config.toml
arch = "vit"
model = "self-supervised image encoder"
dataset = "histories of elementary cellular automata, time running down"
train_examples = 147500
image_size = 48
crop_scale_min = 0.2
horizontal_flip = true
color_jitter = 0.6
cutout = 0.4
method = "simclr"
norm = "layernorm"
norm_position = "pre"
activation = "gelu"
mlp_ratio = 2
head_dim = 32
fused_qkv = true
bias = "qkv"
qk_norm = false
parallel_block = false
inner_norm = false
patch_size = [6, 6]
layers = 8
width = 384
positions = "rope"
pooling = "mean"
projector_hidden = 512
projector_out = 256
projector_hidden_layers = 1
temperature = 0.2
init = "lecun_normal"
residual_init = "none"
optimizer = "adamw"
lr = 0.00094
beta1 = 0.9
beta2 = 0.99
eps = 1e-06
grad_clip = 3.0
steps = 8000
batch_size = 256
epochs = 13.9
lr_schedule = "cosine"
final_lr_fraction = 0.01
warmup_steps = 400
weight_decay = 0.0
Rows from block 5 of a small self-supervised image encoder, named by matrix and row number. Rows with one number belong to one neuron. Each number is 128 + 32 x the weight over its row's rms, rounded and kept within 0 to 255. All counts start at 0.
After each neuron's rows are labels from the 100 images, of 14848, where the neuron reaches its highest value: "strongest on" is what is common among them. Only what is clearly more common there than usual is listed. The data: histories of elementary cellular automata, time running down. In brackets: how many of the 100.
# fc1: MLP up (model.blocks.5.mlp.fc1.weight, 768x384), inputs 192-383
# fc2: MLP down (model.blocks.5.mlp.fc2.weight, 384x768, transposed), outputs 192-383

fc1.466 [ 87 167 109  54 125 159  86 130  75 133 156 192 142 144 141 147 143 130 147 151 208 107 126  81 100 170 120  84 122 125 148 145 175 167 163 105 113 163 129 192 113 165 134 142  65 160 138 210 110 107 140 120 199 175  97 134 135 124 125 145  96  95 191 114 122 106 106 156 108 120 111 161 112  91  98 110 138 101 130 189 129 112  83  91 130  95 159 144 178 123  82 127 167 124  69 160 146 123 145 163  87 121 116 107  97 121 145 151 161 156 190 178 140 178 140 160 170  97 135 113 142 135 153 146 117 116 116 131  97  92 102 132 149 197 124 135 196 103 162 112 153  66  51 142 145 180 134 163  90 124 100 112 195 155  60 107 128 107 122 143 105 126  54 144 133  71 116 186 144  96 138 144 158 151  43  84 130  86  85  97 140 181 118  84 171 169 168 161 129  56  97 135]
fc2.466 [ 88 163 128 138 137 121 186 145 135 145  64  88 105 149 166 121  93  86 151 106 136 160  74 147  97 154 117 140 156 161 101 168 133  91 108 143 131 129 125 146 189 197 132  74  68  80 137 208 146 143 195 132 170 183 133 132 144  82 104  86 117 124  62 105  97  87 162 160 202  88 147 106  72 112 154 155 131 106 121 160 123 141 142 113 129 142 134 108 161 121  97 155 140 136  99  88 149 109  63 155  61  85 166 160 146 157 131 133 161 165  65 114 132 118 147 150 122 144 114 106 112 154 151 192 112 119 130 113 134  53 118 149 141 130  54 101 134 188  94 104 130 101  94 130 161  51 140 114 138 162 129 126 152 186 139 153 134 133 141  78 113  95 115 113 126 116 106  99 124 153 163  92 136 125 116 124 141 207 168 135 139 137 106 103 128 116 164 141  98 125 143 213]
strongest on: 110 turns on (100); 011 turns on (100); 111 turns on (96)

fc1.318 [117 125 157 147 224 116 111 115 139 171 162 109 134 142 125 108 112 102 141 159 174 162 141  81 164 166 120 123 147 164 109  98 154  96 135 190 140  66 177 149 117  89  69 203 111 144  78 153 144  96 130 138  93  72 139 115 108 177  83  84 159 151 162 135 121 115 113 194 104 139  78 117 111 132 117 154 144  84 129  95  84 116 161  57 140  94 152  76 172 109 108 119 101 131 103 198 147  92 120 158 147 125 162 115 113 110 121 215 147  70  69 161 116 132 144  85 148 137  96 145  89  60  83 115 154 147 168 116 141 182 152 132 189 184 154 155 212 172  80  97 104 100  59 155 115 133 104  90 145 147 161 153 125 119 108 117 119  95 179 131 112 141  89 126 104 117 194 151 132  93 133 115 150 156  67 125 164  94  62 146 139 168 100 136 130 121  84  45 162  58 142 137]
fc2.318 [100 146 108 108  99 104 161 176 153 137 170 168 182 129 151 110 115 170  86 120 148 173 113  96 119 138  83 144 165  91 114 167  73 156  83 133 139 140  96 157 131  98  82 160 100 157 141  78 135  80 141 117 114 135 143 123 137 122 137 179 155 174 118  98 145 116 119 161  85 115 144 146 117 136  81 173 141 129 103  99 157  98 176 131 149 109 126  96 176 118 105 107 173 152 130 113 183 123 131 157 100 173 106 172 139 142 102 103 123 109 106 154 130 127 126 111 173 125 115 109 161 119 129 109 132 110  64 101  89 117  85 144 138 125 148 177 147 152 106 161 121 132  91 192 133 184 101 153 113 152 148 135 179 147 173  71 108 118  81 131 105 185 165 164 161 108 132 183 118  94 153 106 119 161  60 126 115 204 110 134  87 103 113  83 138 113 176 102  86  80 138 154]
strongest on: 111 turns on (100); large cells (85)

fc1.515 [104  80 114 142 127 172 136 100  62 189 144 149 154 157 122 102  98 109 131 164 204 115 145 142 153 148 131 114 139 123 178 161 115 144 118 192 104 178 154 131  92  93 150  82 135 168 108 184 157  93 117 148 117 144 120 150 126 142 155 162 101 106 154 119 131 101 116 139 111 135  98 129  79 116 128 111  96 145 143 157 113 122 143 116 153 255 119 147 143 180 142  83 167 139 158 118 120 152 152 156 137  75 188 132  56 115 106 163 122 119 147 135 129 221 126 131 143  99 125 105 132 111 139 152 124 148 148  64 186 114  59 173 153 160 126  79 145 157 172 133 125 135 136 132 117 143 120 132 109 134 127 198 180 153  76 155 126  99 163 123  96 117 122 134 137 168 112  95 158 123 126 169  98 187 142 167 102 111 104 118 123 125 150  91 122 137 184  79 106 134  95 122]
fc2.515 [104 198 160 111 124 177 107 143 117  98  93 139  52  92 109 145 131 121 134 109 163 127 148 150  95 189  99 103 169 135 177 156 134 102 118  89 122 126 150 143 155 121 144 138 125  92  77 128 108 108 138 112  94 163  56 101 120 104 122 115  94 126 153 159 117 151 126 115 162  99 136 177 146  75 106 172 181 103  71 178 162 158 150 164 164 166 141 151 169 134 140 147 104 105  92 112 171 165 111 179 153 134 145 103 186 107 126 101 137  99 127 145 104 120 125  82  92 140 117 124 122 159 161  96 131 127 133 148 159 133 186 126 185  77 115 101 149 150 105 128  72 133 140 151 118  83 106 170 144 154 166  97 110 129 158 147 114 147 122  85 153  80 122 184  95 138 115 131 129 198 131 131  83 159 161 110 115 151 172 123 170 102 110  73  87  87 140 119 127 143 133 159]
strongest on: 110 turns on (96); 011 turns on (95); large cells (82); 111 turns on (81)

fc1.577 [136 132 136 136 141 185  74 178  99 175 152 125 127  81 170  91 122 197 105 191 158 135 113 132 114 138 108 181 137 222 169  88 141 153 137 165 184 164 127 139 126  89  28 143 138 127  60 175  90 142 112 163 135 119 111 158 126 127  97 103 133  78 145 170 136 143 130 111  77 149  71 137  99  76  77 101 170 130 100 103 102 173  98  92 132 131 158 114 142  87  89 168 139 124 131 124 126 110 142 185 124 129 149  93 156 146 160 178 159 168 131 174 102 153 104  88  93  88 155 142 130  96 139 100 125 159 149 133 115 119 203 151 101 182 129 107 138 191 119 116  72 123 102 129 123 155 126 155 130  93 163 135 116 150 126 127 128 164 165 179 108 138 137 165 149 109 139 182  92 156 132 134 153 137  65  69 116 135  99 146 175 128 112 161 108 131 145  79 104 108 130  93]
fc2.577 [142 155  49 147  94 129 140 146  91 128 122 138 145  88 138 156 126 105 140  73 157 138 143 142 115  72  86 133 172 168 166 155 135 184  65 187 102 112  70 136  97 116  65 165  96 147 102 158 132 142 117 112 142  68 148 131 120 170 114 103 175 120 149 167 105 169 120 160 111 152  66 139 100 152  98 149 127 158 120 106 100 117  73 137 112 154 152  74 158 106 163  99 205 188 117 157 160  82 118 134 203 146 128  86 146 117 144 156 149  32 120 121  52 134  99  96 195  67 168 154 168 165 139 142 146  95 108 145  99 150 156 100 175 129 122 136 141 125 142 179 152  93 173  97 147 120 186 170  90  99 156 136 142  39 150 137 132 133 148  88 172 145 117 180 127 137 184 101 109 173 108 100  91 106  85  76 112 124 112 145 115 100 118 145 120 191 168  85 127 116 140 114]
strongest on: 000 turns on (100); 101 turns on (85); large cells (79); 100 turns on (76)

fc1.405 [121  95  95 140 185 106  61  99  77 106  80 114 128 188 110  79 131 139 114 124 112 142 129 115 135  98 120 139 117 136 110 151 109  89 174 148 147  98 151 109  76 170  96 119 141 113 121 163 189 162  94 124 114  82 165 121 109 123 136 131 126 114 148  93 137 120 109 143 130 116 148 127 127 115 118 112  87 139 149 117 119 120 172  98 176 130  92 112 149 155  77 153 119  99 190 148 177 105 113 114 150 103 177 157 101 111 147 109 143 165 164 118 121 122 137 160 147 124 114  81 137 173 183 123 114 113 172  77  94  31 139 203 100 166 105  94 152 152 145  71 163  75 152 129  95  91 127 166 139 116 148 126  81 147 128 100  92  85 115  46  98 130  58 139  94 117 178 163 132 113 151 156 217 159 122 197 111  80  81  99 131 114 118  76 138  99 130 115 132 161 110  92]
fc2.405 [121 114  96 156 111 132  69 167  77 157 160 165 114  92 129  73 134 111 150 175 155 111 159 130 149 109 139 144 118 165 137 176 121 121 138 169 139  94 148 140 177 130  64 131 151  98 171 159 137 141  59  60  84  73 185 155  98 119 139  62 104 123 154  85 125 109 146 187 160 141 121 114 118 163 108  64  78  91 139 100 141  84 166 130 105 171 120 123 136 185  74 141 178 139 156 157 108 117 109 111 154 172 146 101  86 131 160 128 155 143 140 153  93 136 107 189 148  92 123 100 160 139  78 127  77  81 149 126 129 108 150 172  62 167 101 136 140 134 146 108  98 122 194  56  86 108 152 168  91  53 111 105  87 144  86 110 110  72 121 100  94 133  92 146 143 119 152 118 121 160  97 162 171 142 125 107 150 178 106 201 113 147 106  95 160 180 115 123 146 176  88  93]
strongest on: 000 turns on (100); rule: rule 129 (34); rule: rule 161 (27)

fc1.275 [ 74 187  88 144 166 193 152 112  87 165 146 116 134 106 113 113 183 108 162 162 124 146 146 153 202 137 119  85 116 133 126 179  85 131 102 183 140  88 143 152 110  97 110 135 150 140  54 121 136  85 135 103 154 197  90 118 115 116 140 144 191 156 126 144 168 127 119  84 125  67  93 107 150  72 170 138 157 133 126 144  84 152 116 141 113 129 187 136 128 122 135 148 126 137  82 128 149 111 161 145 171  95 164 147 109 121 144 180 128 100 120  73 133 144  87  95  84  59  94 136 139 134 185 205 120  99 139 175 125 136 160 142 131 127  92 123 155 136 126 105 137 147  58 155 119 213 195 138 134  77 196  82 169 126  96 105 160 164 149  94 113 103 164 113 183  98 130 163 138  51 126 155 124 112  82 115 109 135 128  92 106 131 146  54 177  80 177 106 164 123 138 124]
fc2.275 [148 100 175 131 111 119 158 108 212 147  98 139 147 161 123 117 118 145 116  86 167 202 123  72 160 136 122  87 125 127 148 130 166 115 140 115 116 186 170 111 120  89 133  97  50 131  93 168 139  50 165 188 171 147 170  98 151 130 153 140 169 150 101  99 171 140 141  91 174 117 150 163 113 152 114 152 175 134 160 130 148  81  87 117 120 129  61 143 137 106  93 138  75  93  99 118 139 153  93  72 135 106  95 136 108 157  55 132 147 132 144 142 143 169 138 111 107 142 145 133 179 155  98 177 202 105  81  86 146 106  95  98 157 175 151 128 148  66 110 110 108 147  64 166 203 161 106 101 140 226  68 144 179 174 157  84 127 135 169 196 141 139 152 101 111 146 126 149 110  79 184 194  97 149 103 108 185 108  84 108 115 147 154 118  88  79 107 173 114  75 117 162]
strongest on: 110 turns on (97); 011 turns on (91); 000 turns on (78)

fc1.423 [ 75  78  99 122 179 134 170  53  88 130 154 110 116 112  69 107 151 171 101 106 131 123 159 158 138  91 125 126  95 103  53 120 138 167 151 159 174 113 144 137 118 149 160 122 159 167 103 139 125 139 101 159 200 129 160 144  77  90 141 157 202 107 191 157 182  99  75 105 122 105 136  71 140 138  83  90 144 107 199 120  96 132 133 100 160 104 127 120  97 130 113 154  82 129  87  84 185 124 140 152 149  95 116 122  90 198  63 119 123 143 129 130 129 137 125 182  86  98 134 120  82 111  91 164 113 147 204 145  97  98 132 173 116 147 143 123 146 161 148 121 142 119 126 134 138  83 164 184  97 130 199 131 106 126 125 125  86  72 121  54  60 129 105 142 171 111 182 129  94 102  61 132 173  80  97 126  89  26 117 120 129 137 110 130 124 174 132 155 138 101 116 117]
fc2.423 [190 140 145 116 121  93  63 100 194 131  73  72  86 179  60 125 166 105 130 171 150 171 115 119 106  54 152  84 121 152 107 107 165 146 106 103 156 130 124 162 139 129 143 134  81 127 126  87 169 130 138 112 103 159 131 128 177 125  73 187 158  96 100 141 162 225 118 101 143 125 119 117 115 144 112 120 130 110 118 112  72  97 115 118 119 102 125 114  91 163 124 147 128 131  96  95 162 119 105 143 100 124  73 149 140 203 156 100 113 115 162 143 129 121 103 143 143 163 180 100 129 157  81 158 113  80 112 174  93  97 171 193 149  89  98 141  43 170 132  37 123 166 123 100 148 123 117  97 137 160 120 142 114 109 161 177 138 150  55 131 120 151 164 105 159 119 139 116  59  65 112 109 145  72 122 156 132 154 151 110 120 128 106 110  99 126  91  97 100 112 138 157]
strongest on: 110 turns on (97); 011 turns on (94)

fc1.682 [101 147 124 162 149 146 170 127 141 165  73 121 130  96 146 141  94 145  98 170 126  66 104 135  75 115 102 109 154 130 131 116 128 126 134 133 160 129 123 156 154 111  98 133 153  94 145 117 133  72 163 104  90 153 127 108 153 143 178 133 116 122 116  94 134 117 194 228 152 129 144  98 143 138 117 168 127 198 143  91 127 158 126 171 183 119  93 121 129  98 161  90 171 142 144 185 141 108  94 123 100  90 129 101  92 128 116 138 199 152 100 129  72 150 165 132 137 147 110 122 121 138 120 130 122 114 107  98 154 109 101 134 137 103 144  94 105 154  97 119 100 120 159 134 115  80 149 117  98 144 108  75  82  79 139  78  91 132  86 116  96 104 111 159  62  57 146 151 153 141 153 149 207 166  96 163 120 138 195  65 115 101 155 131  89 195 148 146  67 132 143 151]
fc2.682 [151 112 146  93 166 152 117 159 139 167 186 135 147 193  42 143 186 111 153  92  76 139 129  97  85 104 142 151  98 114 138 154 128 127 156 124 130 105 140  92 103 166 136  91  67 171 154  87 125 139 187 109 152 132 139 104 102  42  93 120 161 127  95 148 151 123 133 111 203 174 143 177 154 116 103  94 121 122  96 118 131 145 158 119  87 118 153 143  76 158 114 169  13 135  79 162 140 133 125 148 158 150 166 130  89 140 116  90  82 159 125  64 163 122 129 128  87  99 146 118 103 144 112 173 107 153 193 138 117 158 164  83 129 157 182 153 129  79 146  93 107 116  99 109 149 117 155  92 148 119  76  89  94  81 115 124  78 119 113 122 165 160 135  70 143 144 137 107  88 111 120 128 119 123 133 157 122 153 142 121 161  52 144 122 134  62 110 137 186 159 128 121]
strongest on: 111 turns on (100); 000 turns on (99); large cells (78); rule: rule 145 (33)

fc1.137 [121 100  95 160 186 169  73 142 137 164 111 104 183 159 129 145 124 137 153 126 145  83 130 123 151 189 179 124 115 164 107 118 181 153 142 144 144  72  85 148 161 125  73 128 168  78  64 115 129 140  96  89 136 149 128 199 131  69 106 150 121 112 129 180 126 149 121 134 130 137 127 161 196 100  33 124 163 160  43  98  85 140 124 145 158 139 180 161 136 131 133 143 156  78 108 113 141 128 160 154 166  98 124  91 114 118 147 219 113 129 178 148  54 121 113  91 114  21 194 150 164 102 137 147 163 193 105 164  60 158 118 115  72 141 152 119 125 140 126 105 133 122 119 112  70 124  92  74 141 161 142 167 127 121 168  70 179 152 114 138 110 150  75 159 150 123 129 119 110 137 145  96 127 104 118  66 142 123  90 155 149 101 123 180 136 100 124  50 134 142 140 110]
fc2.137 [139 105 108 144 148 152 118 128 101 164 143 204 148 163 152 185  89  99 147 177  71  28 142  85 174  98 142 109 139 159 108 105  99 168 124 129 104 127 140 132 114 142 128 108 112  95 117 158  86 131  87 114 159  74 181 142 100 134 143 103 101 115 164 140  95 144 141 185 150 125 105 117 108 108  88 145 152 159  92 118 140  96 153 151  90 122 179  81 156 137 128 145 184 145 144 179 174 137 132 194 145 146 136  49 172 111 202 145 141  80 106 130 133 139 116  82 132 141 152 135 165  88 107  52 143 162 190 123  87 148 165 116 184 115 153  81 108 184 186 130 144 156 171 169 135 158 150  90 116 121 129 107 102  94 104  82 139 204 142 121 140 116 155 122 112 148 185 130 153 149  80 111  93 115  94  99 170 165  82 135 111 167 125 164 129 146 127 117  86 121 139  86]
strongest on: 000 turns on (100); 101 turns on (87); rule: rule 101 (27)

fc1.158 [150 135 161 192 139 132  83 143 161 169  94 146 180  50 148 120 113 131 167 192 137 141 142 140 164 123 133  97  84 119  97 125 120  68 135 125 174 100 163  95 108 136 140 113 153 142  52 124 176 157 143 116 143 165 146 113  68 145 110 123 142  62 118 109 158 106 176 115 183 144 113 129 112  92  85  99  92 177 156 123 116 132 125 171 151 116  97 108 152 184 145 149 119 162 129 116 196 102 105 156 156 112 138  63  66 142 107 160 130 176 191  93  93 119 154 137 157  83 130 109 194 129 148 213 145 153 126  93 114  92 131 140  89 126 110 120  95 208 134  77 119 149 123 145 118  98 135 126  94 166 119 119 137 152  77 115  95 131 118 155 138  92 151 110 124  90 140 118  57 168 128 103 148 124 158 146 137 102 129  86 119  74 190  91 126 150 176 124 115 123  93 126]
fc2.158 [ 74 157 141 126 185 162 156 111 134 149  77 195 127 101 153 162  81  93 168 122 159 144 105 200 126 167 157 131 158 135 102  75 127  85 110 128 166 133 135 144 177 148 121 132 140 102 130 191 143 115 143  93 135 124 143  94 106 180 142 142 105 114 162 151 105 144 117  88 168  95  67  74 103 129 145 149 113  84 133 127 155 147 130 119 154 122 166 148  97 161 157 164 111 156  83 142 133  75 135 195  79 104 138 112  75 163 172 155 122  93 120 154 114 172 174 119 127 137 125 173 111 181 129 139 142 165 136 148 127 114 123 109 183 119  85 135  81 143 152 147 171 197 145 132 160 102 187 138 130 137 131 100 176 141 128 129 101 138 143 141 160 153 147 145 134 147 234  67 155 108  98 154 164 131 133  85 129 134 139 181 113 104 112 144  86 135 138  54 104 107 104 160]
strongest on: 000 turns on (93); 010 turns on (80); rule: rule 37 (25)

fc1.354 [ 95 134  75 116 193 148 148 110 107 121 110 174 154 145  63  90 131 115 105  95 194 113 113 109 119 180 139  95 154 146 110 160 118 134 137 117 154 189 145 170 148 110 123 131 143 117 147 170 138  97 112 130 155 143 149 116 147  92 119 204 152  85 187 111 156  79 109 113  96 111  88 166  72 130  81 117  77  99 124 151  70 135 125 112 130 127 110 160 130 140  56 149 130 125  90 121 145 120 130 160 143  95 173 147  74 144 159 195 139 110 158 140 150 122 162 122  75  96 122  87 181 133 155 154 152  88 125  98 120 120  69 176 147 181 116  98 134 198 162 139 164  52  89 155  99 139 119 159  48  75 128 115 195 213  50 113  96  54 127 146 103  73 118 104 139  51 124 139 134 101 115 187 155 135  85 132 159 125  61  99 144 175 103  87 138  90 142 103 140 142 127  98]
fc2.354 [127 156 144 131 162  90 168 153 117 153 131 100 118 170 119 125  77  90 137 164 147 147 110  72 114 185 139 150 104 139 154 158 120 120 141  93 155 127 137 149 118 163 122 113  46 117 148 122  91 195 180 157 141 169 101  93 186  44 119 131 123 170 114 144 158 102 111 169 136 100 148 128  74  71 165 137 147 105  92 155 125  89 178 137  69 124 114  95  84 134 121 147  73 145 111  96 121 119  97 137  89  84 175 135 117 145 124 130 119 156  87 134 143 121 173 127 138 151 143 100 127 162 153 154 134  87 149 114 135 120 180 186 137 173  95 102 142 155 110  66 112 106 133 180 212 114 135 147 155  97 104 151 179 181 120 127 147 146 117  56 141 135 128 102  87 127 139  90  77 160 113  75 101 126 110 161 191 129  92 103 132 145  71 111 137 123 112 137 141 111 108 160]
strongest on: 110 turns on (100); 011 turns on (100); 111 turns on (86)

fc1.408 [108  95 136 148 169 191 112 135  72 191 155 113  85 141  88 130 151  87 106  96 156  95 167 100 130  64 152 150 146 162  71 109 165  90  76 136 149 126 136 108 164 174 113 156 179  77 174 164 153  57 106 138  57  97 149 141 131 120 118 150 131 175 109 118 187  82 149 163 134 116 142 174  72 127 139 108 117 128 156 138 137 159 101 133 126 121  78 106 125 156  88 126 197 185 136 118 141  64 149 101 119 100 168 177 172 118 128 158  94 152 108  87 119 140 176 133 123  86 148  71  99 123 192 129 106 136  77 115  85  92 143 175  98 126 163 132 128 171 111 123 154  93  98 140 142 136 179 213 106 130 173 127 130  90  97 130 160 113 164  65 112 117 117 182  99 166  74 100  84 106 136 162 133 151 120 190  77  72 115 109 126 141 108 101  82 125 103 150 139 121 161 130]
fc2.408 [163 195 159 141 155 133 157 176 109 136 117 148 154  85 121 111 138 156 188 118 114 170 131 125 118 177 162 161 120 102 125  64 120 133 122 140 121 134 127 118 124  61 111  95 113  98  70 107 132 145  87 123 149  97  99 151 101 123 118 170 157 137  78 133  71 135 143 154 121 104 124 132  93  86 133 143 132 116  88 155 127 138 115 157 101  94 142 120  98 132 125 153  47  95 105 129 102 124 152 144 122 143 118  96 125 109 122 144 168 106 157 167 188  80 150 107 137 129  94 151 148  97  97 150 119 114 174 146 136 202 101  92 147 118 140 155 109 102 128  79 157 173 115  75 139 130 129  46  86 128  52 181 192 169 113 141 111 110 170 156 133 174 193  80 213 137 132 143 190 105 169 109  99 110 131 102 130 168 118 135 181 153  91 144  81 210 178 138 101  79 126 188]
strongest on: 000 turns on (99); large cells (98); 111 turns on (95)

fc1.757 [135 123 119  77  97 179 141 138 140 158 125 136 108 209  91 143 110 177 126 168 180 118  90  94 130 161  76 129 124 108 110 146 169 162 193 104 104 138 189 134 145 180 125 115  57 116 105 164 114 119 164 131 142 147 124 152 169 135 149 120 118 112 176 104 166  87 134 109 121 156  93 186 123  56 140 148 157 131  78 187  86 100 122 160 161 109 169 137 136 145 104 139 144 114 121 165 210 119 140 122 190 132 165 141 150 114 125 112 150 148 154 109 154 117 164 130 111 128  89 118 100  79 113 104 141 181 194 116 139 125  93 135 188 138 148 122 167 110 110 158  99  71  23 156 106 224 161 138 126 133 146 108 194 127 117 103 137 118 115 150 119 147 125 156 137 110  91 121 106  99 161 105 134 113 140 131 167 147  61 147 115 141 129 129  85  72 123 117 141  89 114 143]
fc2.757 [147 153 127 155 157  78 157  67 175 148  83 108 117  92 166 133 132 107  98  78 147 168 147 122 117  57 193 129 148 116 114 168  80 175 128 111 137  76  65 125 120 196 161 115 188 166 113 164 136 169 111  79 112  95 206 133 159 148 151  93 205  94 168 119 100 133  99 151 137 127 145 148 130 147 136 138 133  89 149 123 121 126 133 156  79  70  73 112  78 120 131 150 109 129 140 137  82  76 133 116  72  90  90 139 134 142  79 163 119 157 117 113  98 109 123 144 157 129 157  65 164 143 137 140 161 116 147  85 116  93 159 122 106 105 103 110 143 168  89 116 179 152 169 108 170 103 184 110 138 157  64 148  89 142 180 107  99 134 161  79  98  74 129 143 154 106 155 149 104 149 132 143 152 127 153  96 112 110 100 124 102 133  85 139 155 125 138  95  72 134  94 113]
strongest on: 110 turns on (97); 011 turns on (91); 111 turns on (87)

fc1.507 [128 137 101 100 136 127  79 173 138 199 121 141 110  89 151  99 135 205 137 132 155 154  84 153 173  78 133 112  84 110 142 119 105 120 133  98 113 102 146 114  83  85  63 158 118 149 130 178  59 163 104 117 107 147 128 150  99 142  93 108 104 138  94 185 116 110 124 100 153 108 137 136 155  82  80 127 161 108  95 122 103 198 156 123 183 114 159  85  95 120 151 173 198 112 112 175 134  93 147 126 192 112 126 153 111  72 121 199 188 140 159 189 125  98 121 114 141  31 153 142 190 141 144 158 166 187 188 199 132 105 156 127 101 162 155 186 114 177 152 152 143 174 145 144 138 138 142  45 107 152 154 123  87  76 153  90 171 139 133 127 153 134 125 106 121 114 166 108 155 147 101  97 156 128 150  48 144 147  67  69 169 112 106 136  97 116 140  91 103  95  84  83]
fc2.507 [ 81 122 110 209 115 175 134 167 131 109 127 176 150  68 150 113 111 105 126 126 112 113 149 124 142  44 126 170 134 107 139 107  67 120 139 116  62 116  96 125 131 131 134 120  97 111 116 149 125 180 136  89 159  79 157 135  44 160 171 102  99 129  93 136  37 168 114 138 122 142 166 138 152 125 118 135 124 156 118 148 137 124 141 131 132  95 134  90 138 107 167 193 214 125 165 116  67 118 165 146  93 139 170  91 124 108 156 144 150 117 111 150 110 153 130  61 208 163 161 125 121 137 121 156 137 166 107 103  38 127 127 119 142 142 109  57 180 121 160 113 147 115 205 118 124 109 121 147 118 106  98 137 122 159 105 113 145 184 134 116 130  85  96 146 147 118 144 108 124 176 131 106 184 100 102 135 151 133 128 173 133 179 106 182 110 126 123  67 116 104 148  93]
strongest on: 000 turns on (100); sparse start (68)

fc1.407 [ 67  75 105 153 167 194 120 154 117 133 118 121  77  94 172 179 100 175 124 102 151 142 131 115 132 150 130 121  71 193 126 132  98 181 118 138 145 112 211 118 118 125 129  93 163 179  91 141 112 188  81 122 153 128 108 177 149 124 145 139  87  98  77 204 100 141 118 118 154 102 149 138 127  96 122  84 138 127  70 140 135 163 135 155 109 125 129 146 145 121 113 167 153 103 127 131 155 127 113 101 199 114 137 106 147 147 109 154 112 145 169 112  70 122 128 121 122  67 118  93 154 140 143 124 168 179 102 115 117 103 117 122 145 130 164  95  89 165 118 121 125  95 151  75 110  92  80 140 117 124 151 166 102 116 150  58 138 109  66  96 129  95 119 144 102 101 181 128 135 114 126  86 101  94 123 102 100 107  92 163 134  95 123 157 119 148 101 126 151 131  99  90]
fc2.407 [107 138 114 177 127 171 139 125  87 149 121 149 138 164 117 139 158  30 136 180  89  99 163 124 161 113  76 159 166 111 102 149 136 140 126  88 112  83 108 176 132 114 111 126 119  83 102 124  81 103 140 134 131  69 144 157  85 145 148  90 122 161 138 129 122 112 101 243 125 124 112 150 139 121  90 144 107 113  92  53 145 142 156  57 111  95 124  92 161 182 116 154 151 108 183 140 120 164 124 128 123 171 126 108 108 125 183 117 156  31  90 131 178 160 149 136 157 103 123 145 126  85 127 113 152 152 173 137  91 124 143 112 124 149 108  96 222  99 228 179 172 108 116 143 126 151 113  90  81 126 116 132  99 148 143 123 131 104  81 123 144 110 148 198 125 128  94 145 157 101  80 110 118 158 101  91 152 192 116 146 106 147 123 126 145 123 123 100  98 144 177 158]
strongest on: 000 turns on (100)

fc1.715 [122 174 101 105 133 156 152 150 125 127  84  91 105 159 127 129 132 120 138 160 135  96 154 104 144 183 156 108 174 107 140 123 143 100 153 124 165 139 128 121 107 112  38 181  54 122 129 116 109 191 172 156 165 180 116 117 129 161 124 185 171  88 135  98 156 109 120 199 121  69 128 110 134 148 148 191  96  74 122 184 123 152 147 103 143 186 109 152 126 128 142 129 167 135 111 144 174 108 119 142 163 145 147 138 107 109 129 113  92  86 116 129 102 123 128  88 116 165  62 104 110  91  91  65 167 109 144 122 111 131 124 164 139 124 122 103 111 223 131 150 125 145  91 109  63 183 109 125 108 113 155  76 151  97 120  57 121 129  91 175  99 127 117  88 141  85 110 140 161  91 110 160  97 134 120 165 110 126 109 126 105 126 200 118 121 110 135 144 125  56 189 154]
fc2.715 [121 109 153 179 181  57 168 116 130 128  89 110 163 184 191 106 127  39  56 140  93 114 137 128  88 105  85  67  55  91 130  93  91 122 145  79 101 133 176 158 202 123 141  70  90 161 170 168 108 130  79 130 112 131 144  73  97 118 157  68 164 141 143 141 125 125 155  57 134  87 143  99 121 196 101 103  81 133 198 114 137  51 120  80 120 115 110 133  82  90 127  92 127 113 154 168 117 140 165 160 128 116 121 133 154 116  86 142 134 114 107 170 163 150 123 107 138 133 137  88  97 151 178 121 111 114 179 122 118 107  95  82 137 117 134 163 136 117 131  99 128 102 217 150 104 145  98 107 104 150 155 113 117 136 144 118  95 131 122 163 108 119 164 182 165  91 123  93 129 109 178 116 123 141  94 133  90  53 140 110 127 107  93 151 113 110 113 143 134 172 100 177]
strongest on: large cells (98); 111 turns on (78)

fc1.305 [ 93 162 125 133 101 161 168 104 103 125 134 135 150  93 157 126 181 115 141 134 137 113 119  81 194 136 161  96  97 146  91 111  96 143 123 182 124  79 133 181 139 161 101 148 102 131 106 180 157 143 166  61 179 160 198 157  98 101 113 115 178 108 182 146 122 137 197  95  97 154 126 123  71  83 137 119 174 152 143 128 107 166  85 124 140 159 152 140 122  94 108 166  92 109 147  87 157 168 145 161 201 119  95 114 148 104  73 147 137 124 134 189 121 166 102 103  61  52  67 199 126 133 150 137 110 114 166  78 105 140 173  77 159  76 192 178 143 184 113 128 159 135 148 138  83 117 105 140 101 118 163 144 173 110 114  99 162 109 107 134 106 138 109 134 129 104  90 131 131 114 125 109 135 177 120 106 103 117 160 126  71  68 169  88 136 126 158 137 157  67 120 133]
fc2.305 [106 156  83 176 187 143 119  92 143  93 154 115 153 143 133 117 150 125 159 133 128 128 172 162 113 138 140 108  91 169 139  65 156 167  98 134  95  95 139 156 166 166 130  85  89 103 114 119 125 153 184  90 142 148 167 126  64 179 163 162 150 125 152 118  98 129 122 130 153 148 143 188 114 157 121 112 154 157 117 127 121 134  92  66 181 157 159 121 125 148 150 160 109 129 148 149 120 159 164 164 110 147 189 145  84 131 118 163 152 133 111 144 151  91 148  79 110  75 106 135 128 154 129 177 133 143 141  83 168 181 114 118 132 153 136 125 130 143 158 112 152  99 145 132 107 112 191 114  94 153  98 113 111  98 128 145 168 168 155 174 186 176 148 180  94 141 153 116 152 103  85  78  98 121 121 148  93 149 146 117  93  63 104 137  65 129 122 124 193 177 114 127]
strongest on: 110 turns on (100); 011 turns on (100); 101 turns on (82); 100 turns on (80)